{
  "arch": "vit",
  "model": "image classifier",
  "dataset": "flat shapes of many kinds, plain or patterned, on busy backdrops",
  "train_examples": 195000,
  "image_size": 32,
  "crop_scale_min": 0.8,
  "horizontal_flip": false,
  "color_jitter": 0.1,
  "targets": ["count", "largest shape"],
  "num_classes": [6, 20],
  "norm": "layernorm",
  "norm_position": "pre",
  "activation": "silu",
  "mlp_ratio": 3,
  "head_dim": 64,
  "fused_qkv": true,
  "bias": "all",
  "qk_norm": true,
  "parallel_block": false,
  "inner_norm": false,
  "drop_path": 0.15,
  "patch_size": [4, 4],
  "conv_stem": true,
  "layers": 12,
  "width": 256,
  "positions": "learned",
  "pooling": "mean",
  "label_smoothing": 0.05,
  "loss": "cross_entropy",
  "init": "kaiming_normal",
  "residual_init": "none",
  "optimizer": "adamw",
  "lr": 0.0013,
  "beta1": 0.8,
  "beta2": 0.999,
  "eps": 1e-10,
  "grad_clip": 0.5,
  "ema_decay": 0.995,
  "steps": 14600,
  "batch_size": 64,
  "epochs": 4.8,
  "lr_schedule": "step",
  "warmup_steps": 430,
  "weight_decay": 0.1
}
Rows from block 9 of a small image classifier, named by matrix and row number. Rows with one number belong to one neuron. Each number is 128 + 32 x the weight over its row's rms, rounded and kept within 0 to 255. All counts start at 0. Numbers have three digits each.
After each neuron's rows are labels from the 100 images, of 14976, where the neuron reaches its highest value: "top examples" is what is common among them. Only what is clearly more common there than usual is listed. The data: flat shapes of many kinds, plain or patterned, on busy backdrops.
# fc1: MLP up (model.blocks.9.mlp.fc1.weight, 768x256), inputs 128-191
# fc2: MLP down (model.blocks.9.mlp.fc2.weight, 256x768, transposed), outputs 128-191

fc1.607:113151188120150123127095126124149145106168160150108153130077234120131164137171087156122114128076146132131102152147176092140142124148125084078115045147087137153123148170160120114127142129076116
fc2.607:142165154122150130104115138124115173119185092112088142200134163130179134118159125131068114134140075131140160069138139115157074078143166184142173116160083123142184099135088110091120139178122161
top examples: triangle; largest shape: triangle; count: one

fc1.362:113115081130141136162123163149100092100155130129060119201148095120166115136124144157110131064063140113161126139099124163174130078159127145138175131196160137145093130101102152131080121148071159
fc2.362:121133168074120114109156104147120108095107158061201126123132168109087169100147125079113119131118124178102135149087105155130161171110139123143099113113111138166077098125178145123129130125199124
top examples: circle; largest shape: circle; count: one

fc1.499:096116117116141190083092137118075128122156149131120125156116073144109128081133163131147123108111123128117083132123158101143104136126136165116171130134090102123167111125158100109195177141112131
fc2.499:190192138158111070150137131106113131117136082105150179136104177137130097162129121122097081097151157175049153143158142140110157121130102128135142123140156101097098145105131118136127175100148136
top examples: count: two; triangle; largest shape: triangle

fc1.513:116123136127166130100107143165164142141154139108128088120072138112125134069175094150096166121151091134159111078124142076148101120156084172068092132151137141138160063125133138077106101183099085
fc2.513:155142154101127167133079131117115159166186149143099130121158143117166159116143148099144120169129098145202174116150068107126084088178129153190163118132140118134143104167100102116161109133172135
top examples: cross; largest shape: cross; count: one

fc1.616:146139092161069225116114183105111150120116036122090115156149180113111118112100145114184130097161169102109185081200119143131161112133133163143079076112150147101133111135112101130125124144110099
fc2.616:090068133182178155109089142124120150112146092085082152130113055105160120150176153125147080126085097115099183127047130101104076138122169134142146156145077130172156101076103111068125155126120132
top examples: count: one; largest shape: arrow

fc1.70:066136149122105053109126100157138103106100139140106111084043150100073160121172094139113100114098169167165125145131185095137165156177106122091082107096096131123106114125207113110151132140089134
fc2.70:114165143114147144110132194157104161098103171121124154119120154105111184052148172153113072167132088088125096149126089188093133133187143165156181129154148057105144129156124128148139121189107120
top examples: semicircle; count: one; largest shape: semicircle

fc1.74:122102141166138140145102107103141157131100155152088099147114141090190134135153180077205073131151151112119176126128128156093161142185181112144136105117117143082107136092121149174185079106097125
fc2.74:171162134095084094118137134080130136159052136150097144086192050065112122137126148121069107137133106190159144150099073137151126142099161121103127146117149122148100146121065138086172128147150082
top examples: semicircle; largest shape: semicircle

fc1.451:117078163107104150093165099111096168090163053141134158237110132105110137117126119160112125101133139145120175123199129096159092066090105115139171111139118138169148103093106148118165098138124156
fc2.451:137147081144146082128123151121160137107102144088132082131143186096115089076115115129089096113109125139078128084063157170108110126090120129079145144114055097168153104141139134138047133115150126
top examples: count: one

fc1.283:141128143150111200105102110142102146095152194111138110136097147107127115122151086099194186116152121082192124165157155139111075138162139129184202175121157102103152154180146142102132128136085132
fc2.283:104154132151134155110110102119110128075138141122118145130112175124131159123123161132114089182086185135193127171112073087088099101121132069162108096172132085115114112108144138152077171109158127
top examples: cross; largest shape: cross; count: two

fc1.659:185114154111139108154122125152068078102167097154141124142151130152165092145079082183139147089173129139131123074141150162130140127095138140216148103133144075093107131088127195166109068175120059
fc2.659:106137165112126157155097141131158179088150111127147097157170137121095159114196122078107119118082110171064098159123106127210137108164166157102126053128102133174154146175110073113131162171108153
top examples: circle; largest shape: circle; count: three

fc1.692:131142151085115134113185117146129098138141169213122144135117209184123157077162128156153140119139210139177147103148104130134156165139165104094059119145169128059141087078160108117083107123121100
fc2.692:173164064081138106128093171081161137154111150121102125116192064126182194192109141113146136142105100154192162132112069140115076113150135152145091169120098156186096114177099118140109093045153064
top examples: semicircle

fc1.464:140146098146117111107094146098135113122176088090083175216129105111150104249128084112112127140149128111168149115253141138128084062125152151183169120183147060100038131122081105138179117137107113
fc2.464:120156101134106089136139090165119191082098178080150110090176102113076128081123117069105095126134145135074092138095115109118188162129111115078122143150157116162120114143112157134114162203167131
top examples: count: two

fc1.153:063071148091147133112118112139153165131133153123130111104129178187145132094126083153143155067171107101160119080131176095155100143145077153088091151170182131133160117099096170059103071144121130
fc2.153:146139098161118190105084141139105158135144156135086161096105102129147139134141180145167137177148119158201154150153093103091085116211127113147098136137174138136131112192113094130162128131183065
top examples: cross; largest shape: cross

fc1.399:112143151147073163147184101124091179139107156139163122143132208095147213069096143131042136103146155152115167121147148094122127180128150115107127133110081118151155143123127181101150169127085180
fc2.399:122112094104140153134083141126142103139141156111104088123154068107117084155097129096143147098080151141165168148141178146160134068096129122135135128120075122070114138138119096137204084128133104
top examples: triangle; largest shape: triangle; count: one

fc1.624:122162091119154050165169114126162108121166122137130124093151145133177164217146135147068104098100113078140077205156109159088161113145131168133139094129166166190121191065117102134127106108129122
fc2.624:100087189125148145166149115132122113118176085093173168141133181085154171032166098138207129140125138145107112085110100139165149116105150132148147142124113140144138161128134164135141116167177190
top examples: circle; largest shape: circle; gear

fc1.246:121164116167139110181101133120090164094167054134083104126158155085062099127108104141169096121054172187165140068159138129114176132078147124138142075155186140064085114065116130154132123128131118
fc2.246:114105073112078143140191174164108128138131143073151132130158118128093132065104143073142148136147139092093152166097124123141100142116171143068156133102141158183152119095088136120116132101151156
top examples: count: one

fc1.361:149132170150120184161117165136102122114126177097112160168127145155128206112160156125115162157138182136173143105142128146083144101138154148099135116111133119162093113142140157170122115116118143
fc2.361:114140132118104044173114089108141139129083182114111138078084058073119137182076147154202127133135170171147092173101093133171140172125140038093071099178097110155085146181136112085161117151155096
top examples: semicircle; triangle; rhombus; largest shape: semicircle

fc1.416:126111131144090120121151148122130109083142167096105036225152192145119191144122094134138099125135152121117137120143134120091147128163135170163152124172104138143104105142121091143122166106101096
fc2.416:119086117153167095124121126118102108147094162121120170067170078145143140109134173169220138139133159121150099181108160115121057111084148086130080151133099111100033126111097153108155126143138084
top examples: count: two

fc1.657:093101109146123142077137071103074146084107124107110124160151236162150170177099140150113132148085136077147212146193139138089103152139108146116090121149162129110220138082127172134144078163128184
fc2.657:151093049115073101180118105151131107156132127106145125130067070149145063131129196112145141119134165093118143112125150091093163126135131092098099124060065102133101148152065130151149078112157125
top examples: count: two

fc1.203:091120124097126071141115086162111126092108107190142127152189152155119111181124073107092152103149109103154099133184137128133132156135111104150119144162152070114102130130116193066092084096112164
fc2.203:143157151163086167096104142137097165119204109067118176136130144117197155145114193127135148156124105166101176066147102080147103087159155154157132136115107174129179086125146056102177110146159077
top examples: cross; hexagon; largest shape: hexagon

fc1.705:125162113168092163179155130101071100087170049142110112118175145127140089123151098173176084091147174118117129084124161089177159120112138082193110092121183129096163111065133083114121104166105127
fc2.705:065075125109140123093139160149166123131090109063140095121148111081118130108122124132122147121160131112115150124155066188101172107135134150121119113105140113118225138158163109113120141086198150
top examples: count: two; count: one

fc1.386:200136152087150132179108122124066126073164098117128130182096156104181098137106074137163144118110152114114169125131154127127115088062138089147158078170131070128100145161138136145146027159118103
fc2.386:120162076148151119156163149143133153091112137092173088147180081086084172088135133125138131134148115101019156128112091128144103124108138130124138092152082141154145108156088136175139138183166113
top examples: triangle; largest shape: triangle

fc1.243:151144113159112080153099124163143121122195110133197109119105118157141169094113119104165123090180120155172141034204160159112154146137148139096135118130104185145148068148119135065172041173155108
fc2.243:161144119132174145086103125133082076104146116173105118103120157037133095146140085137101122153139135130137149192122083132106082088147144105186136111120139083163169122124143163112088107102198178
top examples: frame; largest shape: frame

fc1.426:172105177094118116145099119101077117047177119117148154165139164136162101153112078118109134120145144136150128094134182118131134099074118075167143087173162084139091104186142161134124046145099132
fc2.426:129153094126158106100146157159155149147107143086147086113170095103110112100134125148102126111165097111034181141126139147138128117106116127096131093090078108142150078140080134142133135169198121
top examples: triangle; largest shape: triangle

fc1.447:155125110119120142155128151127075111056171088115128156180124140112147142122126080106111134104072156123145141109127128141144098054108177102137151108136156052145142123161155128126154092157120115
fc2.447:129182150134145129145142116169096107125141142098144091104180149089114159105167098103113140141153090135046143118098107140145093144153082115112145091109104155130134119143103115120108085161159134
top examples: triangle; largest shape: triangle

fc1.743:112116108124111074104114156065124111104113150129085117172142096113182202139179128128108131085187156103123137077180108094200088131183166144108200135098149145070083166104098069180090111120116108
fc2.743:156107140122135082158162173108129157097131142044212101102150153071143148133162094088066112108129146187061160139110121110132140124093134132120138122135159095151112120133117146133197123161136171
top examples: circle; largest shape: circle; count: two

fc1.765:160159153157112137139110151188110132082158153147116130106147140146129156093124142066163147172130111096161138125154090139080102153205156095132170088132073141125193077175154067117193088154131108
fc2.765:071135098159114124093101141166158186113091152154131099088182095153096112132130193129122133196159096128122121187123079135105083143165156123119087171189121140108137087162103161097115098100203077
top examples: frame; largest shape: frame; count: one

fc1.711:142148101143144134160062109142096097129121140136088134134138163140110107191140106114198107133119148148141121112220126120094155142145135120142140147158163162125098137153123140141117092102088111
fc2.711:099162132128136059149140131142125161142135063138121144083151100127140127128091191117095095126140085178135152117080078099139120146127151117129148111099125127159176103115110101109084130124130176
top examples: semicircle; gear

fc1.355:146094169137080094150166106164051112080160144113109101112111050145134105121112143072138157142146099134163149116107110145114109171155161132131165093077089165121171059137133124078184076136127128
fc2.355:064085115142138165104103165194167173105096128151108083118189059128077112189164168094099144183124090122145142192132106132118032107208143143124109147170103125124151097180092122125145114106192088
top examples: frame; largest shape: frame; count: one

fc1.575:173175113162167144106102126138130114124149131107157115108106141126095118094132139142186128126149151126152146094127157125086178117097118121131107125150080125159092172084113167198108131155163137
fc2.575:131108098111120126194153110121144144121158132123076120147135114130113109136097159145164137092083173091205183104173094154119130088129157155145170141144133144151124113119095129064130179120134133
top examples: semicircle; ellipse

fc1.392:072107149149154117058093108174126148109135157097136095094069163099150119113146077131104179087132101101166074100162138136122099131160092179125114190153163128125144080122140179097101084131107085
fc2.392:141152110142111144115065104159136175149155105103085158083125120119161123141124189093141132162145134153195162132163058121107108084182170145166117155146187132121166113139109102119164117104164103
top examples: cross; largest shape: cross; count: one

fc1.192:148140208130113148134120063147080122105155084163174102132117189141148162126124117182063140147165115111142092129149140149158075143199125205173128095157151145126211081099107155113110120198128109
fc2.192:096099093136130144160111121102139135133110135111122072128137032126117112139161115063181127104113122154170167194129144108178118135126138142082128103135071169158118134106152114123122136109142117
top examples: circle; largest shape: circle

fc1.707:129125149074117137164125152136113088125126159225177100102146163121102169092098122142114115164152156123180052111098152168157097201165174159159096032161198032113159134101105153169114099182102084
fc2.707:123087145160108195118101123146119127107139115131171087145112130093168111144155129127086146116141128162207079189120123125175058144173195149133125102124126148129172090134150122140124119174115075
top examples: circle; largest shape: circle; count: one

fc1.661:180161189118117146136087061129070135062219071143170163142103210114103141123139088134141100150150105127124120111142096116113162099078099081172153096131143099121115064119130118124142069197089137
fc2.661:105111071149143089118169089147161143137129233127143104101152090103103112078113169123125151130157138150100136101038120145123130137069157145164083120125056137105089116094129122097127172138156170
top examples: frame; largest shape: frame